A small class-conditioned image flow-matching model, trained from scratch.
Model: 4.81M parameters, 32-pixel images, moe soft, layers 10.
Rows from block 3 of a small class-conditioned image flow-matching model, named by matrix and row number. Rows with one number within an expert belong to one neuron, the router's apart. Each number is 200 + 20 x the weight over its row's rms, rounded and kept within 0 to 999. All counts start at 0.
After each expert's rows are labels from the 100 images, of 14848 (inputs lightly noised), where the router gives the expert most weight on average: "strongest on" is what is common among them. Only what is clearly more common there than usual is listed. The data: pictures of board games with random positions, seen at a slant.
# router: slot weights (model.blocks.3.mlp.router.weight, 32x160, trained with AdamW), inputs 80-159
# up: expert up (model.blocks.3.mlp.up, 32x32x160), inputs 80-159
# down: expert down (model.blocks.3.mlp.down, 32x160x32, transposed), outputs 80-159

# expert 28
router.28,181,206,166,205,179,186,166,219,218,212,215,191,200,211,222,174,151,192,213,208,217,213,175,200,225,214,173,225,192,191,182,230,208,227,194,211,210,221,184,176,174,184,192,158,214,199,167,204,209,222,205,226,200,194,184,209,194,179,204,204,201,158,211,169,189,211,210,200,245,217,183,200,233,212,179,208,171,215,197,218
up.0,241,207,235,220,194,226,203,177,191,209,212,233,210,186,203,184,228,186,216,180,195,184,208,203,191,206,192,197,191,212,162,238,191,188,192,195,234,187,195,233,207,210,159,226,168,214,190,188,163,220,269,176,198,197,194,170,207,192,242,204,207,212,170,223,197,226,208,222,183,221,186,205,208,225,201,236,208,226,196,188
down.0,167,200,199,187,201,152,196,224,184,201,163,177,239,200,191,178,197,182,183,193,210,216,211,212,222,194,170,173,209,182,272,181,190,208,190,185,160,195,233,209,226,214,222,199,198,177,194,221,203,206,206,221,214,198,217,189,217,219,167,200,204,201,228,193,215,180,201,165,195,234,174,211,226,249,221,214,211,160,209,183
up.1,201,197,225,208,203,186,216,174,191,184,226,185,176,188,203,207,200,203,207,209,204,179,225,222,221,188,184,210,187,199,209,161,219,208,181,214,206,203,226,231,219,196,198,190,175,227,203,216,209,203,192,188,204,196,192,200,175,204,210,197,213,170,200,221,174,208,213,198,187,212,167,186,197,171,170,240,206,192,246,214
down.1,197,210,193,193,174,220,218,227,219,204,216,206,184,180,192,197,209,192,192,183,189,178,164,174,162,180,177,181,187,198,191,188,209,184,219,158,183,226,203,192,245,215,177,202,183,200,200,195,172,182,228,192,181,208,224,207,213,193,188,211,180,235,196,172,210,205,205,213,196,204,222,190,224,211,197,177,204,222,176,175
strongest on: draughts

# expert 9
router.9,205,202,183,188,181,197,210,166,175,182,199,183,208,210,225,236,225,181,203,159,175,211,217,195,213,181,168,176,229,208,178,183,195,242,175,209,188,232,198,196,171,188,205,191,212,169,216,223,187,199,193,177,179,192,191,225,214,206,219,225,241,176,191,184,208,175,199,181,205,207,183,215,217,198,193,219,212,199,227,173
up.0,172,191,207,200,222,234,215,213,219,192,206,194,214,210,173,210,198,191,202,205,193,188,222,220,171,180,205,205,180,168,214,225,172,177,164,199,167,234,193,204,183,209,207,175,174,187,192,220,215,201,188,228,205,194,186,238,200,211,223,201,220,257,203,190,209,205,217,178,219,227,217,190,174,200,205,195,165,192,179,210
down.0,228,227,209,207,179,202,218,200,198,203,198,189,164,174,207,236,187,201,207,184,220,220,191,202,195,196,234,217,232,182,187,226,194,235,237,190,198,182,185,179,202,201,223,219,188,218,193,192,209,178,189,221,214,207,166,195,245,209,162,193,165,164,192,215,174,181,215,203,172,192,177,179,235,194,200,199,192,235,192,186
up.1,217,197,215,178,156,222,226,209,205,199,222,217,197,190,196,246,186,219,211,217,198,228,214,208,175,207,167,216,210,221,181,186,268,207,200,226,220,161,220,223,201,194,194,172,190,189,193,216,205,208,200,209,211,225,216,212,189,216,224,192,207,212,221,174,187,185,226,179,164,220,212,180,201,223,201,203,225,225,176,196
down.1,173,206,188,230,221,168,219,209,176,185,180,193,221,191,212,175,196,191,183,133,197,183,206,187,193,203,214,197,178,217,208,183,164,201,181,197,219,193,229,226,217,241,189,245,228,191,210,168,222,236,192,226,208,178,196,188,194,177,184,200,206,180,220,196,171,205,190,227,234,199,183,208,199,211,191,198,221,170,199,208
strongest on: nearly empty; noughts and crosses

# expert 15
router.15,203,173,215,202,194,217,174,202,197,184,214,184,221,196,191,175,188,198,181,228,165,250,204,195,192,187,206,219,226,207,190,199,196,234,217,183,225,196,210,183,168,185,205,162,133,223,189,192,248,202,187,214,176,208,233,193,174,206,179,239,187,212,189,206,180,174,214,228,183,220,232,216,216,197,243,191,215,183,202,187
up.0,225,201,192,200,190,190,242,230,200,181,206,181,211,190,209,168,185,189,225,187,176,194,206,221,154,217,201,204,244,216,186,157,205,202,180,193,189,186,254,223,209,187,200,211,183,201,160,204,207,191,212,142,230,205,206,184,204,213,193,189,225,187,203,198,192,186,220,213,175,210,158,203,213,230,199,207,232,220,173,194
down.0,212,201,156,204,228,165,163,184,201,193,219,181,204,205,162,189,220,204,189,196,224,205,212,193,215,229,220,170,181,220,203,214,213,222,200,236,172,210,176,213,200,219,181,183,188,193,216,187,205,234,188,208,192,203,187,189,222,190,223,170,204,226,188,232,188,219,209,222,178,217,208,164,215,211,202,188,141,174,204,214
up.1,197,197,200,222,184,205,215,240,216,178,195,171,171,170,197,189,203,197,212,209,194,198,157,218,208,192,202,188,204,217,219,206,203,207,196,190,233,224,211,204,171,194,161,210,196,150,172,210,203,170,251,228,209,218,191,210,172,232,228,176,193,201,171,193,189,218,210,209,218,206,206,192,204,211,183,192,228,188,231,197
down.1,209,226,208,172,207,219,183,202,185,202,226,220,218,227,228,226,216,224,226,174,231,206,210,199,186,204,193,222,195,199,182,227,179,206,188,173,188,233,173,197,178,204,189,218,236,242,228,205,179,192,180,169,210,231,179,196,233,178,186,217,209,160,215,207,237,160,194,229,244,202,199,223,177,188,203,183,189,162,201,213
strongest on: nearly empty; draughts

# expert 6
router.6,203,175,189,218,225,243,197,218,209,189,200,208,209,192,202,188,197,185,212,210,226,207,210,215,210,239,193,206,201,193,210,219,206,197,201,207,203,192,220,223,201,253,178,194,179,195,199,179,203,189,238,209,172,180,191,205,178,220,193,220,187,224,208,217,225,201,226,231,216,226,229,222,238,201,193,192,182,179,209,204
up.0,195,195,239,191,201,206,203,186,215,214,176,201,183,189,164,181,237,157,214,193,221,211,195,208,206,255,193,196,215,218,201,192,207,195,211,186,209,188,180,215,223,183,228,201,168,223,204,238,195,204,214,212,210,199,202,201,219,149,199,223,183,202,228,204,185,191,207,182,183,246,202,193,202,186,212,204,219,235,196,179
down.0,199,193,159,203,240,214,215,209,172,216,236,185,211,204,190,217,221,230,196,204,174,176,223,204,197,206,195,207,189,184,172,178,172,158,210,161,201,215,175,198,193,197,176,205,213,220,173,212,227,208,209,184,200,214,203,170,194,270,207,182,190,205,186,183,233,211,195,250,217,184,231,193,201,207,188,166,186,209,188,202
up.1,185,175,202,233,202,199,221,222,202,186,188,229,181,256,202,176,204,198,199,210,152,212,176,227,202,194,175,202,198,193,225,233,207,203,214,171,215,189,205,252,182,215,178,192,192,217,207,235,199,181,196,231,217,205,189,173,243,202,198,194,182,193,198,194,194,228,244,216,210,193,211,217,202,190,222,185,219,210,211,187
down.1,192,191,204,193,204,216,204,195,226,196,189,202,187,188,185,195,187,207,197,194,246,173,252,158,202,221,196,197,183,217,217,171,180,178,196,197,204,204,191,185,214,190,188,199,227,206,198,245,223,218,222,163,191,195,240,204,192,171,185,235,199,208,180,216,186,177,184,201,205,269,222,203,175,210,185,231,183,174,209,224
strongest on: nearly empty; stones on a line grid

# expert 12
router.12,201,212,207,210,217,177,216,203,204,197,239,236,182,211,179,222,213,187,192,183,233,179,206,216,170,185,218,201,176,180,186,207,201,200,237,208,212,203,204,230,221,189,184,238,232,221,237,206,165,221,220,164,224,206,200,213,221,201,228,174,202,196,195,194,229,194,199,184,209,195,202,189,163,199,178,173,168,210,187,192
up.0,195,201,206,192,193,215,236,202,200,215,176,161,192,213,181,219,246,193,215,212,225,188,197,189,177,202,199,190,191,202,209,211,207,180,224,230,170,246,203,170,211,190,165,216,206,186,172,253,217,184,212,186,181,219,176,196,217,203,187,228,168,203,198,195,214,211,201,203,207,212,219,210,200,171,202,168,230,178,192,217
down.0,188,227,191,200,237,177,192,209,194,201,195,225,199,180,214,218,189,216,193,174,223,230,239,196,199,175,218,220,214,175,193,183,205,191,211,203,197,170,227,228,185,206,218,233,179,205,255,160,166,187,197,220,182,197,208,206,198,216,202,165,231,192,199,232,176,200,184,202,198,181,167,188,214,204,205,250,204,227,180,178
up.1,205,213,183,204,215,209,195,175,222,261,212,203,209,182,202,201,188,191,202,207,197,193,191,194,205,179,173,234,178,197,224,180,170,189,213,188,239,217,176,192,194,207,238,207,182,206,190,226,184,174,198,204,177,180,185,181,177,203,186,207,194,188,195,188,186,211,224,230,214,198,163,239,185,239,201,232,202,160,194,196
down.1,198,213,232,221,185,205,183,191,202,159,177,174,213,209,172,224,192,203,182,185,200,256,207,206,178,234,200,178,200,196,201,216,211,174,189,205,184,196,221,239,236,184,157,249,178,178,219,220,195,205,207,212,237,228,207,200,210,207,220,208,190,236,189,194,225,196,203,196,180,254,223,178,233,175,184,187,206,219,194,208
strongest on: draughts

# expert 8
router.8,200,181,193,194,176,192,197,218,184,195,225,214,182,203,218,187,188,217,183,236,210,237,187,198,228,216,181,193,195,217,188,205,227,204,194,228,225,209,203,168,169,184,209,196,191,193,201,189,202,204,183,211,211,220,225,190,192,203,185,215,194,213,207,196,183,212,224,227,197,216,214,164,170,180,220,204,248,208,198,217
up.0,198,223,213,217,183,189,200,215,180,158,208,196,190,221,212,188,215,187,167,202,200,170,173,187,220,211,183,198,202,195,208,184,169,249,191,196,191,207,213,180,226,198,208,203,230,160,178,198,184,224,228,189,188,195,205,214,195,192,215,212,210,209,168,195,170,232,206,211,198,162,188,199,177,179,210,204,220,172,241,223
down.0,190,201,212,196,184,244,188,179,221,203,195,205,232,196,187,229,202,216,176,192,181,195,213,177,171,190,209,164,170,209,169,198,194,191,190,176,188,164,197,195,216,162,170,205,174,253,179,207,238,194,178,210,217,248,221,203,181,195,174,196,181,192,207,201,227,240,160,182,206,191,217,198,220,174,200,193,198,223,226,226
up.1,192,166,218,228,221,235,208,201,184,219,204,188,224,187,216,213,186,169,200,216,200,150,229,234,212,187,231,188,210,210,225,176,205,218,208,177,209,221,199,200,235,205,218,219,209,167,218,202,206,188,204,186,214,218,190,218,207,194,216,199,215,226,187,205,243,199,240,169,191,173,160,211,242,244,194,218,176,203,204,205
down.1,178,246,176,203,168,189,213,212,205,213,180,195,168,199,193,172,202,202,189,195,204,199,174,186,195,221,207,213,207,200,167,223,206,160,200,221,178,179,202,214,168,205,169,199,193,201,191,201,188,225,232,204,202,181,197,203,175,182,190,202,177,173,202,190,196,196,170,223,216,206,226,182,161,181,190,149,214,201,210,182
strongest on: discs in an upright rack; nearly empty

# expert 29
router.29,218,214,175,197,188,202,172,177,210,206,200,198,212,239,225,155,224,195,235,209,143,215,173,206,194,231,192,211,222,223,188,181,212,240,211,201,198,204,190,193,215,210,232,179,192,209,162,159,195,199,167,214,172,173,207,218,218,183,209,178,215,169,184,169,188,185,205,220,199,196,195,191,210,184,226,212,202,198,226,203
up.0,182,188,196,215,175,206,212,218,218,225,196,225,241,214,222,206,186,199,166,175,209,194,202,219,196,179,201,203,200,213,238,182,225,185,170,235,174,170,213,219,197,203,172,199,213,157,227,181,204,219,196,216,207,206,213,205,201,198,180,189,203,191,225,207,245,198,202,181,184,189,138,189,214,180,204,207,185,208,223,191
down.0,201,204,204,200,153,174,176,205,205,168,215,212,170,184,202,204,209,228,200,188,174,170,174,184,204,220,230,170,207,188,191,195,200,206,236,188,219,227,214,198,225,175,179,174,194,236,207,163,189,170,214,197,186,178,208,145,197,204,221,214,191,198,201,244,200,214,196,216,199,179,213,221,202,176,191,201,166,212,192,210
up.1,196,224,163,203,219,208,211,164,197,226,186,199,188,204,202,176,230,207,195,198,195,238,191,199,189,196,183,179,223,204,164,216,242,209,205,208,193,211,174,206,190,173,204,198,213,189,171,179,220,177,230,192,194,181,230,211,188,199,234,214,174,187,165,200,179,221,202,200,232,184,199,157,210,188,227,178,215,176,243,184
down.1,213,185,204,174,169,221,179,184,216,195,221,239,226,153,195,201,174,198,194,194,182,197,193,204,184,179,179,210,181,190,219,170,185,196,214,184,165,167,191,138,219,221,191,197,212,184,220,180,205,221,212,216,185,202,170,220,190,212,213,195,211,226,225,211,223,158,217,196,193,183,164,213,210,182,212,204,200,182,185,164
strongest on: second side has more; nearly full; stones on a line grid

# expert 19
router.19,189,206,214,209,233,214,205,203,191,197,215,225,195,194,195,228,191,221,209,176,219,191,215,229,170,195,213,186,187,210,178,187,192,190,240,220,243,194,198,215,213,203,191,198,215,223,236,217,210,220,223,171,223,179,237,184,190,206,178,186,193,169,183,214,196,199,195,189,206,160,202,191,175,201,198,229,177,151,198,194
up.0,223,207,227,138,222,215,215,172,202,223,185,166,204,196,162,204,203,201,201,168,177,235,178,177,206,225,194,227,190,212,193,212,173,204,189,196,194,199,207,196,242,161,173,189,163,202,193,194,201,208,194,188,205,192,210,199,206,171,222,162,214,191,167,189,220,203,200,207,200,224,192,189,197,161,178,245,175,216,184,203
down.0,235,194,219,247,211,190,212,149,199,203,238,200,217,206,200,194,169,197,202,227,200,174,186,221,199,186,187,220,208,226,201,190,202,224,228,175,184,231,179,198,190,186,203,221,215,212,193,224,195,230,188,212,182,245,191,173,207,181,190,207,193,212,187,188,178,212,174,204,205,179,219,177,219,260,194,185,185,172,190,147
up.1,216,193,209,204,192,220,197,206,169,198,201,190,203,244,184,208,199,183,217,191,174,226,163,174,188,220,188,224,225,210,200,198,214,197,234,223,168,209,240,208,188,213,186,182,191,245,204,212,194,151,182,206,212,222,205,199,208,178,205,181,216,221,229,204,225,218,186,206,206,165,177,197,211,210,177,207,166,230,203,179
down.1,204,183,201,203,237,187,206,186,219,223,180,219,201,202,171,181,202,207,198,173,221,207,174,178,193,214,202,203,189,171,189,186,175,211,227,182,193,204,197,205,196,160,238,230,183,172,176,218,209,195,210,254,201,195,167,152,206,242,158,213,171,193,202,185,201,216,223,183,185,185,222,192,220,205,193,179,164,170,185,216
strongest on: noughts and crosses

# expert 7
router.7,187,160,168,219,190,206,176,151,220,193,211,191,196,167,195,188,209,203,188,209,204,186,197,209,200,218,175,198,227,221,208,231,225,242,183,187,210,205,217,216,204,218,193,192,209,145,208,199,259,180,214,216,223,205,189,193,193,222,214,216,202,220,166,187,221,179,252,199,219,189,191,172,193,183,196,206,198,162,224,213
up.0,202,202,175,179,217,206,192,204,222,203,152,227,230,211,203,179,192,192,189,221,190,219,169,210,246,219,201,173,183,181,165,215,189,194,187,198,232,187,196,208,192,212,234,198,162,193,208,209,196,196,199,228,186,208,232,197,178,153,224,203,204,219,195,184,184,188,195,205,203,227,203,186,232,175,183,224,223,197,159,177
down.0,176,210,238,211,184,229,222,196,167,169,202,183,190,204,187,186,156,182,198,162,199,177,242,203,178,175,189,197,187,188,210,170,191,185,195,220,171,202,195,180,212,186,161,183,232,209,210,214,214,170,219,176,217,182,207,210,221,229,213,204,183,224,207,197,216,167,185,181,180,192,218,193,173,208,194,162,189,188,183,206
up.1,208,214,160,205,170,218,217,206,209,193,186,198,191,217,189,195,221,213,214,235,202,179,190,195,214,214,227,179,172,177,182,207,202,205,201,208,228,220,181,159,198,205,219,220,218,215,225,198,159,211,185,192,198,157,164,201,219,161,196,237,196,223,205,200,251,198,194,201,191,184,203,181,213,200,178,210,168,255,197,229
down.1,229,184,235,195,227,199,191,184,185,230,238,226,193,186,212,188,201,203,190,216,203,205,207,173,193,195,179,229,236,223,213,188,215,188,215,194,195,167,179,209,220,184,240,201,194,193,213,194,228,183,207,213,219,237,224,201,157,230,171,178,195,179,165,197,207,172,251,226,185,188,182,198,192,211,211,205,238,186,206,212
strongest on: discs in an upright rack; nearly full

# expert 14
router.14,185,207,191,177,214,204,184,216,208,189,224,230,189,203,183,215,226,220,156,198,177,223,226,183,201,187,217,212,199,212,195,206,206,184,226,182,219,160,185,188,211,213,174,229,209,227,215,204,222,246,184,170,190,201,248,197,205,201,188,197,200,219,172,204,182,184,183,182,188,200,216,186,227,205,215,165,196,188,187,178
up.0,211,153,209,227,204,210,182,195,206,169,225,173,213,205,205,171,198,219,191,190,170,190,192,182,216,174,235,198,218,201,235,218,174,212,194,201,200,168,234,175,226,190,202,209,207,206,196,199,212,201,218,247,205,215,205,154,199,180,196,206,186,242,229,187,188,234,210,192,207,194,205,200,178,189,191,195,192,205,169,224
down.0,159,208,187,184,203,193,233,197,207,198,164,203,224,198,202,209,198,242,206,205,201,197,182,182,202,181,229,232,178,202,181,192,174,164,187,201,172,194,175,193,218,181,222,230,182,194,163,206,205,189,196,227,213,229,168,233,196,187,204,176,210,185,209,193,196,219,203,177,202,198,169,207,189,211,214,226,211,210,242,231
up.1,223,195,242,201,204,198,204,198,190,195,229,214,235,217,211,187,193,230,216,212,201,228,156,225,193,205,217,222,193,175,194,158,201,178,197,202,192,213,177,239,190,202,203,197,196,215,221,206,167,199,193,210,227,208,201,225,221,189,217,160,204,187,201,216,169,175,216,210,201,191,171,168,180,167,190,196,183,211,164,198
down.1,196,189,178,197,206,207,206,198,200,186,160,213,186,186,176,216,214,188,215,182,235,201,221,202,216,221,172,207,166,215,207,212,181,224,189,191,228,215,181,189,219,226,188,214,212,178,201,158,217,177,209,194,171,225,210,195,164,164,210,212,175,166,210,229,201,203,168,219,214,191,215,195,224,218,213,216,209,149,196,214
strongest on: discs in an upright rack; nearly empty

# expert 11
router.11,183,176,203,229,213,236,190,220,172,191,189,216,183,185,173,194,210,175,189,210,218,205,206,191,200,221,198,205,196,189,188,247,198,207,208,206,210,173,230,197,184,222,199,218,161,184,206,204,224,195,192,217,225,210,237,199,206,196,199,208,162,209,208,221,219,206,198,227,187,217,211,217,185,176,198,200,209,195,200,245
up.0,182,188,173,225,180,195,198,168,201,184,225,223,202,216,192,173,179,218,195,201,184,206,192,213,183,205,194,195,214,237,194,250,208,184,208,203,199,199,206,216,210,195,225,197,161,223,212,188,212,194,204,229,223,185,204,189,180,234,185,221,208,202,234,200,181,199,226,183,224,143,164,198,191,177,210,203,143,223,199,235
down.0,211,204,205,187,195,179,177,207,210,187,209,200,222,204,217,208,192,227,188,212,153,181,198,171,221,192,221,205,183,215,207,179,188,239,192,180,179,208,174,177,172,189,182,199,179,210,217,161,247,218,157,207,175,201,198,208,190,188,236,167,218,186,156,207,218,219,166,216,196,217,155,210,164,166,166,176,202,219,217,206
up.1,217,226,184,175,190,214,190,199,218,216,213,220,186,222,192,215,216,170,209,180,204,211,187,205,173,200,221,229,194,184,198,220,146,210,213,161,194,196,210,219,226,199,142,195,203,217,221,186,174,201,228,195,171,210,166,188,249,180,213,188,232,186,181,217,191,206,169,188,190,163,180,197,209,159,196,227,195,194,166,207
down.1,178,207,185,202,260,200,207,155,188,216,180,207,185,212,194,227,195,181,203,200,166,208,171,231,192,224,177,205,221,203,178,191,194,194,230,237,205,204,179,227,201,181,199,202,243,191,224,188,188,227,210,216,209,177,191,175,199,213,196,159,216,224,215,185,190,218,209,197,195,201,185,192,214,182,203,176,185,208,205,227
strongest on: nearly full; first side has more; discs on a green board

# expert 22
router.22,195,201,182,203,180,194,192,198,183,201,171,196,188,205,211,182,219,234,254,203,235,199,189,196,222,214,183,200,202,221,216,179,200,186,222,245,170,213,200,211,202,229,212,232,202,181,188,223,198,189,201,197,199,181,195,210,210,182,205,199,217,187,227,188,226,186,195,177,252,211,202,175,225,205,210,222,204,219,222,241
up.0,195,200,179,208,176,202,183,188,226,176,205,205,219,230,226,209,170,184,183,203,193,184,190,192,177,223,187,183,199,191,177,211,178,174,181,218,214,253,185,209,212,196,180,215,204,215,236,184,175,184,199,244,192,216,184,206,213,195,194,232,206,200,183,188,188,180,178,194,219,180,229,201,166,182,185,180,156,227,198,213
down.0,201,197,231,166,188,233,237,229,176,208,180,193,175,186,243,219,207,219,215,187,198,215,199,243,209,224,193,193,227,191,211,219,216,228,224,201,244,209,184,220,201,181,224,190,186,189,213,187,186,185,204,170,246,187,184,231,157,208,212,193,247,215,174,177,169,182,165,210,183,199,198,204,216,184,220,217,207,191,234,216
up.1,198,189,206,220,191,207,204,214,219,182,166,229,220,221,228,188,186,198,193,199,225,224,219,204,179,178,185,198,190,194,203,208,220,197,222,190,222,203,155,190,233,186,231,201,202,216,191,203,200,203,223,202,207,185,188,239,162,199,196,207,205,181,189,205,200,208,176,225,174,212,190,178,201,212,167,162,177,178,213,202
down.1,206,187,213,130,214,191,175,218,157,228,239,187,174,193,219,220,217,176,200,192,212,155,180,189,213,198,216,218,199,210,195,188,225,203,197,190,210,211,204,211,195,172,243,204,214,196,197,186,190,209,180,192,194,175,197,201,187,201,164,198,213,178,206,225,212,217,212,159,240,181,233,218,175,220,216,219,232,176,215,169
strongest on: noughts and crosses; first side has more; nearly full

# expert 13
router.13,155,173,188,185,166,212,190,207,207,195,209,211,197,173,186,215,210,211,191,230,199,209,192,173,235,220,194,182,226,230,189,227,224,236,192,208,222,198,199,192,180,222,185,206,216,203,182,218,232,221,217,187,193,235,220,197,210,198,186,182,181,214,219,229,202,194,180,198,217,176,250,187,178,177,256,193,221,185,214,196
up.0,207,197,208,191,181,230,225,178,199,204,219,194,210,211,202,210,187,171,182,202,201,215,202,184,214,207,166,199,194,203,190,186,181,162,227,201,196,222,167,238,191,166,215,208,173,215,240,223,162,208,233,227,171,219,185,224,213,183,200,212,177,214,211,211,175,222,188,197,208,215,188,208,200,197,163,231,182,241,225,228
down.0,220,224,197,188,199,199,157,197,213,172,222,152,179,199,203,198,175,195,215,185,184,225,188,196,226,197,180,171,229,192,184,196,183,207,191,192,187,234,199,212,192,203,225,190,161,234,197,182,209,223,203,206,195,196,159,195,235,196,166,197,201,215,207,179,199,219,214,212,200,183,203,180,201,197,204,270,188,188,202,198
up.1,191,230,199,198,197,215,182,205,166,198,192,205,216,209,216,220,142,244,221,194,239,242,174,183,198,189,185,232,181,183,218,213,230,235,178,209,204,210,199,174,185,210,190,182,192,177,198,180,161,190,192,220,189,202,162,192,220,221,186,175,195,179,203,193,198,209,231,194,225,213,193,193,193,171,212,219,219,203,184,220
down.1,216,158,199,210,213,180,210,209,236,189,210,186,201,171,205,173,164,178,237,224,194,186,231,194,222,218,214,222,216,186,222,211,156,190,194,214,219,192,185,218,179,201,189,179,173,191,211,207,180,190,181,218,194,170,222,189,191,195,178,213,196,191,187,181,223,194,197,216,207,219,184,198,202,222,194,199,206,184,156,165
strongest on: discs in an upright rack; nearly empty

# expert 23
router.23,210,170,188,201,214,157,178,174,233,184,172,195,232,143,204,208,200,181,166,229,221,202,190,202,217,199,227,202,197,212,187,193,216,196,213,207,184,182,226,201,212,205,209,202,176,173,212,179,214,218,187,206,197,200,186,195,173,212,161,209,197,216,202,210,258,189,204,206,199,202,215,227,188,207,162,219,241,173,192,232
up.0,182,179,166,199,220,200,203,207,203,244,183,202,160,207,195,196,201,194,222,217,165,192,182,187,208,178,185,222,214,197,194,207,223,184,189,207,217,196,179,181,162,174,182,198,201,194,191,194,207,206,218,213,216,233,169,206,229,219,229,171,201,200,189,208,198,218,201,230,200,211,181,164,225,168,223,221,187,196,217,163
down.0,184,195,227,189,166,209,198,213,175,212,206,182,244,186,226,193,185,194,194,189,210,211,164,211,204,192,179,202,181,199,198,194,181,210,219,177,197,233,199,228,211,250,215,150,206,217,169,205,209,223,194,195,213,188,225,209,212,179,185,197,219,200,211,224,179,225,244,196,199,144,241,219,180,215,191,195,155,198,190,227
up.1,209,202,201,214,203,236,218,187,236,211,205,220,224,207,215,207,194,200,173,161,183,193,248,203,192,168,206,201,167,170,191,234,193,203,159,218,192,227,213,195,169,228,185,219,206,173,178,184,197,235,190,233,175,237,232,211,206,191,205,216,209,230,184,209,201,192,179,195,185,202,193,157,191,191,189,256,184,202,194,208
down.1,222,194,210,230,200,183,181,224,195,199,193,194,173,202,183,198,204,186,188,242,227,221,194,209,211,208,205,233,232,212,222,176,188,214,207,169,173,186,206,220,217,181,234,247,182,213,214,197,199,163,188,214,207,184,181,174,225,180,184,195,210,207,213,194,218,226,186,193,206,193,189,208,219,206,204,189,216,215,213,234
strongest on: nearly full; discs in an upright rack; discs on a green board

# expert 18
router.18,179,194,165,195,207,160,190,231,229,208,206,180,222,224,214,171,211,184,183,217,173,177,190,213,211,181,216,213,198,179,196,225,209,218,194,197,209,235,188,185,176,199,215,184,186,197,169,196,231,218,191,181,218,222,174,232,215,217,188,177,239,149,187,172,180,187,219,224,219,203,178,176,243,224,221,213,197,200,214,204
up.10,177,207,208,207,190,216,212,208,205,199,210,162,173,198,185,197,218,200,240,186,213,200,229,169,192,227,203,189,210,209,173,216,215,187,192,224,199,198,222,193,175,215,229,187,176,209,196,208,232,232,212,223,212,222,216,217,176,219,168,227,202,222,228,176,223,215,179,225,199,204,217,206,202,184,217,237,226,219,173,212
down.10,206,166,191,194,186,208,199,186,214,192,230,246,183,196,195,212,173,204,218,191,156,203,202,208,160,205,202,188,211,178,184,236,208,184,224,199,197,196,163,180,210,216,208,243,214,192,219,220,184,184,224,186,236,206,183,162,199,215,226,232,175,170,165,182,175,188,198,212,220,194,236,211,208,200,209,198,155,199,208,187
up.11,239,185,171,197,211,214,191,165,155,180,204,201,193,196,214,190,161,216,189,205,206,233,225,182,185,186,229,190,196,191,157,244,203,195,203,196,201,170,187,212,220,204,197,184,168,188,192,179,195,228,164,199,226,200,189,198,189,195,223,237,206,201,167,156,199,233,211,213,202,179,166,201,206,217,210,193,180,164,175,196
down.11,205,200,185,152,194,194,233,192,261,181,205,170,162,197,199,221,197,206,235,160,218,202,197,217,201,220,205,192,208,194,202,203,188,207,200,184,209,228,192,169,199,208,172,235,233,216,229,146,193,183,173,214,170,220,210,179,198,195,153,215,208,186,211,167,203,177,189,199,205,206,207,191,202,201,185,163,184,204,175,200
strongest on: discs in an upright rack; nearly full; second side has more

# expert 4
router.4,176,196,203,209,186,200,182,163,161,190,182,201,218,183,212,198,161,212,235,235,166,229,194,209,221,212,197,185,219,219,163,204,188,222,178,223,214,213,191,161,212,182,196,204,209,211,196,219,207,220,196,213,209,224,209,200,206,187,153,206,211,211,193,198,214,194,237,209,242,201,194,188,222,189,213,195,213,220,234,212
up.0,198,214,158,178,203,187,213,219,179,201,173,208,200,244,221,203,175,226,182,181,181,194,186,198,181,188,208,180,226,193,211,206,221,212,182,199,215,189,207,208,170,198,216,196,196,197,186,202,198,182,231,223,179,224,181,228,201,179,232,174,181,236,147,207,185,167,215,213,200,184,208,188,215,208,194,206,190,182,179,200
down.0,184,190,222,210,230,187,188,177,236,205,209,229,181,196,171,204,161,165,224,178,210,184,206,169,198,182,200,226,211,191,187,218,177,224,199,199,221,197,160,193,223,223,197,191,214,193,222,233,211,212,229,221,173,245,206,192,185,198,167,189,223,190,205,205,196,171,208,215,199,192,212,234,193,219,191,189,200,186,226,226
up.1,202,190,179,205,195,198,200,204,231,199,242,224,214,192,229,207,167,194,181,196,240,193,221,216,206,218,153,205,198,210,184,230,215,172,221,219,229,201,195,198,213,181,220,181,216,248,198,208,210,191,211,213,204,190,204,223,196,189,210,186,234,163,248,179,212,184,187,193,174,216,172,176,228,213,179,228,235,206,225,225
down.1,215,232,174,223,195,225,185,228,201,176,191,214,191,209,170,187,226,207,169,193,193,206,187,210,179,193,206,186,174,206,188,156,184,202,183,194,170,225,181,205,181,207,185,206,152,178,209,196,218,227,215,183,201,208,186,222,231,206,182,198,209,272,164,207,200,195,208,205,202,198,227,207,225,180,186,231,139,166,192,179
strongest on: noughts and crosses